{
  "model": "CTC audio transcriber",
  "train_examples": 39062,
  "time_shift_ms": 100,
  "spec_augment": false,
  "vocab_size": 20,
  "activation": "silu",
  "stem": "single",
  "widths": [128, 160, 192],
  "rnn_residual": false,
  "beta1": 0.9,
  "shampoo_beta": 0.95,
  "one_sided": false,
  "adamw_lr_other_params": 0.0014,
  "grad_clip": 0.5
}
Rows from block 5, named by matrix and row number. Each number is 500 + 25 x the weight over its row's rms, rounded and kept within 0 to 999. All counts start at 0. Numbers have three digits each. After the name is the row's rms in percent of the matrix's.
# weight_ih_l0: LSTM input weights (gates i, f, g, o stacked) (model.rnn.2.rnn.weight_ih_l0, 1024x512), inputs 412-511
weight_ih_l0.845 105:480506481502491515526483470482537484569480488453488503542508508506513470496506512508472506489472490499514519498497509498530512482527489462503519511499469528513506502508506545457529496562513520497478500430405501490515510460495505495439506497488441448542493515515524509545480484536489544512473474517505
weight_ih_l0.846 100:516506455518481455500507521495475493503489461543492521452491522493516486491523538534478524525485474491521524513549482542532496480483531511500471542487473501533537504481501498491524489536496501500489530453520497468513511489484480524506497497502521566517466496466526476512484523453494497528494507469501
weight_ih_l0.847 094:510511521498532483507513512471513543494519457493500521477524469500525452478475516521493527491486527505495543503531501495507527488495501473450571505526513478474550456520501495553509481513476457500535454467475493504511499529479556479516480500488528499555506537514457524511493446472546489532528486488538
weight_ih_l0.848 095:512511484502530486509508513472505513491512481532511488513534510514460483487532510537529537459482493505502504488528507500508517541498513499507527495481495479451504473483460492511495514485524519492526505510493497478472545506441521472481484505497503572523510507463516481492518551530494488502515475533489
weight_ih_l0.849 101:481469523515457476494481538505495498473506486505492436494497483508518521499507478472489499469490476505510493484498512503503477512527482479494514471542514521491495486523487460492475497488495476437501495507492477478483468543425451491475491489497490512513509538539500490497508480526478516502528547534507
weight_ih_l0.850 114:524487520531501478514516501499512505487505492470513508517504508471498479513534536538511483528485459514495516475517494487539505538495486484490483454494534505516559479521506531530495475459499446540488486491537529475499512480504541486526502501481454481530505475519525505524549525532529482478528524494490
weight_ih_l0.851 104:536534503477487510482454480499488484466486485473497438522494503505524517514498510508494521507486515494497492510477512546532538501509445525486488517476509496530489473504465464516473517528558496504508533491527489473523504525490531505493527505506472478491544453524454484459487508503460514481491489506547
weight_ih_l0.852 091:474490507474520443506490511495519513480514507539485452527468518500487489505476464440480516561493471467481483520517521471478459490454505483530473496494504469453521511538526558491550507472475493519553485533503514443549507477517479486496463485477490477508471525511513525529481511475465472502493498494503
weight_ih_l0.853 113:470499501503500500502506466515498533546515505481475574477537505529518437504480459482506550498535532518480524520492465473531506464478502494507475521486484530518511517467494478492494498523513532483480488517460493477539506505478491480562466526479467522535524570505470475533484478510493505520517470539493
weight_ih_l0.854 091:496493468538469492510484480512524515465490511452503505472537449491511518514469486519491505515472476495496522454524509488530506517562504447506527496525545496505516502488506504500518517540490488434494475476531489495524513473495508537509510516534473543531520482488494504484495483514513492511488464502543
weight_ih_l0.855 090:472519487535509507461450488512530517497481541455493462498478476491503524496514472538501501478505463484498489487527463530478481503521475493517522507533507517497519514521507490484506523481525518522528496475483475520551486452451519460554511544455453511485491509475485516509551485490520538500509472527466
weight_ih_l0.856 106:514534512480513512543475492538510494531506539482517470483451486505481484512476492489497486474545535529509451530522546483485473495478535525531487512513441496517522508482480488533476496478504493449511491545518492489483469514494510494448474537538515483530489539466509509512489509508499538487515524471495
weight_ih_l0.857 084:509462480494488468481483488488542500506485468490526505497480473525498483484508529516531494527513518506486518523442533492526485504514538476532538549540508484475558504544514496527536507477507511503482449480508525479465461485467478500494514481546481507513486507484516496494533516487475528487508471539509
weight_ih_l0.858 094:520510485517480513494529479502526501469527476531488464477508490526516491532498523503495476498481509500495487537508514521457492456494484483466465469509515489500537472511485482523512517469489499471547503553513475494489475543485488526471494521513475505462516508500487480508501475471493523519454480483498
weight_ih_l0.859 102:474475496460468498480520479545476498537513505453495538474532502527517492471487531487492548462519479519518498563489481520486519480480494472493527507524486494520510487478484506494519507506543485452516533461512488475497503457533539480469515484512508487504523497493481483534521524527553498526492507531473
weight_ih_l0.860 098:500537493487502467546502494527529463519485505459520505476485484528519474487490520513548469537514522478509537503502489506445510452511519481462515526477519467495511520518506472479534507511464496499551510539490512482508459482497528529471447493494506472478537496501498512515525552533525465491492487496514
weight_ih_l0.861 095:455456469491511503512461489495477499516525487517486472533488499533472531536478524503515506545497487491524493500492520517485511420481514530471472513521537535534499463518487509519450495505461523468493539519537521502495506510479513493488533523496501447505507472510482476518514499505486507484469508508525
weight_ih_l0.862 088:491406463533535499519469517476513484514450523492496505480528482514502467518513529485496486481501511483525540505489538526499506503540500501475505533486492511455484526479524503474532497514529498527526448464486494479497492530472476446518485521470477490558501514514514457533523532519496460535436519488515
weight_ih_l0.863 095:504511502466517494517489528468502523495490557539537495510487536515519437480525464532473508424507497526446510484504494511502480508532466477472465551528472477472527484501477525514521477485470531499509504518539464498524486512480496467510446452488497540520502451544516496506494500498503483531500461504497
weight_ih_l0.864 117:475534461485492469511477455498489495498543505493525504484514469521492507531502459518491576449509534471514511490506529488479501483502507540509497481505500480507461519518562508478510493545524512464494476475489525509529481513523482488468489478491471484511503540465481510490466514472481525499521538534487
weight_ih_l0.865 088:531523537491485519469518465502505500516543524504503513512489477518483509483458498477502474471499547509479481518457508502474523486487478510477468456483538513477530526536528515508481487476481509492506462458485444481491527523466463517486471476535522523505501473506473471485497531490483546480536460500473
weight_ih_l0.866 092:527503532463516512525455496497522452513519488525496470465456544479503486488513475530495484460540513506498472524478475483470537513526487478507484516495542530500479479473472470489507500497492471498507521483472494477490488543495439470522474518567485499516492514517512480532498542459488498452526486520492
weight_ih_l0.867 103:458486511544500529530494511511521511486503534518471470474489479467540502476525498496501517497452494483486473522527460473523509541507492526470489476491496488542516492498485492493513506438510531546508519521461484483503466514505515529521523460517526501568466492508509495511469519492479527469534547518482
weight_ih_l0.868 092:480489475512467534446510523512518502506519453480503528512470506512508512506492515499497532509470492539518477522530501487483492478509550486480501523494510533523494491531481506512526558517454532443511544510473540500495523480514470516514477497483507479443495496504487551484521509467505486516513476488537
weight_ih_l0.869 105:496507496507476473487505494564453510490494471498478543547457464511489508476474506473496513546467471490487504440517501515463522436468498515516482544486515527507455483480505544509511550484474475517478490508522517521498490500515514509461483500513505498515493508536494504530478474484514502473523532526491
weight_ih_l0.870 106:459510543470523520547504486455481527462476517463515481478515485492462542466500480502487486477516467493499497472533532507467534540528527505516505482498505523474491466503533543512473473456480458504512492536440484510499484522506535477504485458512491519477459559489506533530491497475509471523511515518503
weight_ih_l0.871 086:491521497528481513544523512507526526472487513504528528510501493555511485520462527473457533538514516490522489499517473498536527561472475498513477494530491471465526496517481527539494506492534513495528507499480502500542479481505491530477520491564533519464494571522525474543503513511477490477487458490493
weight_ih_l0.872 093:465486480541479515492488477485518505500501490516539493497521458491503527490525479526505502556494505542514524513481509499479506489515449521493510498475513472471500474469486490503519504506483471481512495485542491465493475495482532505539458512487525492473500478497550501475465479486472486519480519493480
weight_ih_l0.873 102:496524500488496503538512528508536534467481508537497482486545459469520487518476486504517518514545512532467511486508475535508545526509487493497496460463462478521538545533507488486487482470490501537498484500542525509528511500521510543486494503479508493516504516514484531479494515471527484459537515452495
weight_ih_l0.874 124:477449490485489519499509474492498533466521513469493534463451516490530503490516531480530509476503473506522524450495468494509474487476516477513491470530493464509492473500479495564490515497497532497516487482458491476500479549508531506489472497549483500541468508475477475501445499511515492464471502499480
weight_ih_l0.875 109:530523538501492518453481523470558483509480532509441507504484518502513519516456485500473521494483525495512457480490486550526510519461502533534488530531480480534484478482547491428504496488552510510489504492481513507497481519473460520476538521482519545469531529519517487498500526448451500497513495524501
weight_ih_l0.876 105:491483461508490467519489463494443527516488490511484530453504472524504495467504498491531516484509509502485460471483502527541513483533482500505477487482499532475491478543531501507442501527525472509494480507520495470434455527463504476506521490449495477503507518500498476523524517500465491486510500493513
weight_ih_l0.877 093:487492525521486499484506514502487526554527559428509507487493469478505491544493497533493459494493541521451465505520515501486468499490470503505487513502524466511533478510462499532521521500501478539528488481489508505456448503506511487528479467535521460463518461484538466524512544490475456501509533432464
weight_ih_l0.878 087:519492489527507497510494498493483488479455434541469507511462523513504519509524504469551427528536479525486505507514489518457502473503492519473482473539516478524528520471516510505537542510505469485522467511514479497500473526520518504482427520517482485496526535501493510520524505493495485486488492498534
weight_ih_l0.879 107:518493464528481544496533501497523486496504481540504445550481480484484495511497491481518463505509480535515493513496476519528478501577499492500488447500494503496535515506480523483497544514520407494532517504528526539528510520479470508510468511519483508511499511517467541480503518471522514487456473488486
weight_ih_l0.880 095:452486511474528515493458520510476527549478517536539502497516502477476457493474517487466489476517559530502490514506522504453491499509508516490481517482484473523494524468486507509466498508501462473508465504472512471506492487515472520450511489495532468476449500542483501512463540509513497452490527491509
weight_ih_l0.881 111:480506565506538475549490524501523484452513449466468515497480500479512473487485479484478467483532506506486505481487494519523522510469506509500462494465528514490480506511507483508514487445498516495520488472513520535574489525494474466522514464566536486482493473497475487497487503515521509475518503463508
weight_ih_l0.882 097:503509515486480468482504489531534507514469505504470538494474501463525474542450509535479480496515482538509477478512528487549485506552532510532547516496516525508489490512492521524443455499492470487489486505465481544507498517518511480549489458493520519510487514484488503494537499497496540498492498473506
weight_ih_l0.883 098:495543486502516514515488456491483515484541504497537489494507503556499499477501478530501528518471484524490500490523517513530503510493537466499525485475510528541477539489514462498519503506538527518483525528504496519455476500476536482489509478529471510495531483508475464477506534473482483478502463504483
weight_ih_l0.884 095:457480502546551499481510523494531505521507533480498492505452525499489451540472474499470485537478517522532497514520498493520499469479493530528509492542517559493498541472525499523510518495477513505473542534510524509514503520540484523505508522478508482515502457504526510493498511501513464491539470507481
weight_ih_l0.885 097:543531486511502470469492534543482477443513503445485509507506487463494486462528538478534481475473493540489488502520540516501537479481517477496487527517491508524537452445490478518536547459490505527507472486498471512535495490530521496473510479495493492542502482503504548498500492501490491501508517496535
weight_ih_l0.886 093:529512478482500494498467488474511540533536510486453494472467538477538489458495497495508495512494495499513544427488510515535491452494448506508487488488491474489520477496470521451469515460488485490524499469465474493502513495524526490528505508522507525521505462468495473479468506487553523470524444532484
weight_ih_l0.887 094:476482473460507489494544533524488473496444527491547499527491500487482535472501532512481484497466562527522488480467531504522521555494526534498538494514556551474493530503486481467504508452506464524474494496516510535502485496502480488506481511532561521505470521503474539509473540495507525515519469479533
weight_ih_l0.888 106:511516478501507504527499549543537478594515467496475492516489474501490512467549547493494425498490484503508541438526535483486502470546520501501461494455528488537493496474523493523494462475498467507500507510494477525503506509499516514508517529494508521501519455484490502462492504511519502518531528490484
weight_ih_l0.889 102:471473504513484513461501495521439501461492477529475531485483493486531482499486528524538471486513522511520513537492512477537503510487497480499569504487512492502466504545457460531492540508497519497492481509563509507506517447544538459553451524501498500524544486494488484465530530552497475502515529477520
weight_ih_l0.890 127:503500484522518534495461474503508569525474552505507535486481542496485466523481564504484502497542505522517500556557502509557467504509500516519537532482471497456535502474514530512485531457523493470517465544491507498484522499524495551492463522511489509471518496460484495503461505493481498475505498458469
weight_ih_l0.891 091:483439488528506515552500454490495505503515528536519502497489479509527452498464503538519477486477521536494486529492521478519485489502528506539438495457473514492521514531507497468499496488521537487504490466480497509458484479503536514529496525495511487509541497452515482469512538464516535542508501508502
weight_ih_l0.892 119:461552493513497459510465519495512480509500454470506466536520494516521458518480509519490498497525425492500494518486549497453494460474500499505497513512501490467538534491512484555546505494532514456525503520505493473529477499518497532516480521471452479497459491500532441508472448502501525489463521491499
weight_ih_l0.893 110:506519547479514489496483500506493486514506551473489497487478513455509506564513486476493559486516464477539494502510506483467501491509503524492518465493473450462505530481484498501504477543473530458495526494491525486466472511454444498477524489503504477420470514490494475459489552521541521517514474494509
weight_ih_l0.894 103:477529470501493475462524491501513479503507474495513473426489471475509498485499495492501521557505506494499488461484536516512488517491433461515487523514507535512486522482444498566519469495516516478491479517507470500509510510493596477495488507491549517541499485481519491477478522548488528513487529506484
weight_ih_l0.895 099:496494506509458475513514519517525535487523507524513516457461496473470455505537522506489541562456507475526503481517495513503493436443489465483459507491501488537464501489488484522463486509506490518529506445507519494517508483514481514528552489512486468489487485526499491503491512449492533493505477463524
weight_ih_l0.896 125:510494479504489492480483464469480457501496515497524497513494522502506508493499487509509569487481533505480480527434481476489480524506507494500507516529500540532441500536506491479509461528440433477503481525477474515544452477534462480495474502464503516489518497451520480562516503462505529494476454511521
weight_ih_l0.897 096:521514448499506508480521482505498521507485485493510515505516458480512506498484502526508513484533525497538483489481506459492461461515458515522521540528494501462518539512527514491522512513530497491499491495506495538466495512499513501507493488474503530455550499479532488544502504516460538513527479546492
weight_ih_l0.898 102:511455532492502494537549449491533470479513493474518518540491499503502535462494517498521459534572478481461508473509463533562502502479523505528511507473538474495564489518494499509510511476509448549520534504505500501470524503495467505499515472482526541511536498504515493473500503531475472467500505470490
weight_ih_l0.899 089:490496461512535534499510493497559512517500561505516483489488474496516482456537461454483506461532466525522481479496520470473487494500489490462502458488481506465501466487465447488544501525471473457464484559495492505520488489468458529521527478485481493472462508512481482465492498465490487516508470528473
weight_ih_l0.900 091:468492473510504484470512503519514535463506486534531498463528459469520483473469515458477456497510531474493532474523496486447513508457472463477539490519480482491487486481506485477513510498536515512497516462523522445479517525550525482517509514496490477504480513523534483455545494469498516492491521525533
weight_ih_l0.901 101:526527463503535461525490503479498446498521519512512489502467476539478484491527520493490524468541495534528495543482538499478489470509479513497522442479467465503500539506508499484523477509505523472500471484535528494429496502498455520504491513528491513540504493474477462498533503510517503483515483542512
weight_ih_l0.902 106:506499519513505524486519495507506469477495510503491476508542517566506503475495517505490531519448489494497505517491482496495510479528468467482519507510507506509507491471502465491480526509546539487528512546487519509508493459444469519524456493517532512484486500481468498506536549510492515521460529473503
weight_ih_l0.903 113:466491523501501486501478511527525463484497476502458471481521530498525521526461498499469518508464495509439480485487490533526489525464470519464494501521491526510551498534505514532475473501527525467492462472482495497507520554524564520505514508525561516482558468522500519511485514480532514528478546555507
weight_ih_l0.904 088:498467458480512505487466476506494536516460519490540470528465493514520450536504482495474521516512529497481483455498521536474490464503491515480493530496523471530528489533549519482470507458497530540497541475488470531503502454486425521469501506467542501519507482472512540477522505480541517496443461498485
weight_ih_l0.905 099:461520481516490484518507505508433513509449523527515493525486523523499471543518484488545512451511506501543494483541518524538485459525496531515499475487528472474508462519528551501519542475521481501507536522436474487495446545488499508519505481494484510555519498494503484472493468502509487523503474521484
weight_ih_l0.906 101:464505525476485539504507515528491519481502514471500493488495461504519490480507461495501524513511510522520523460555485500501521482519474505476513497520535508479509489463510477528541507525496507486463508510553526487473536453490498481453506514474464506505539543527489522519533527538475488481466477505499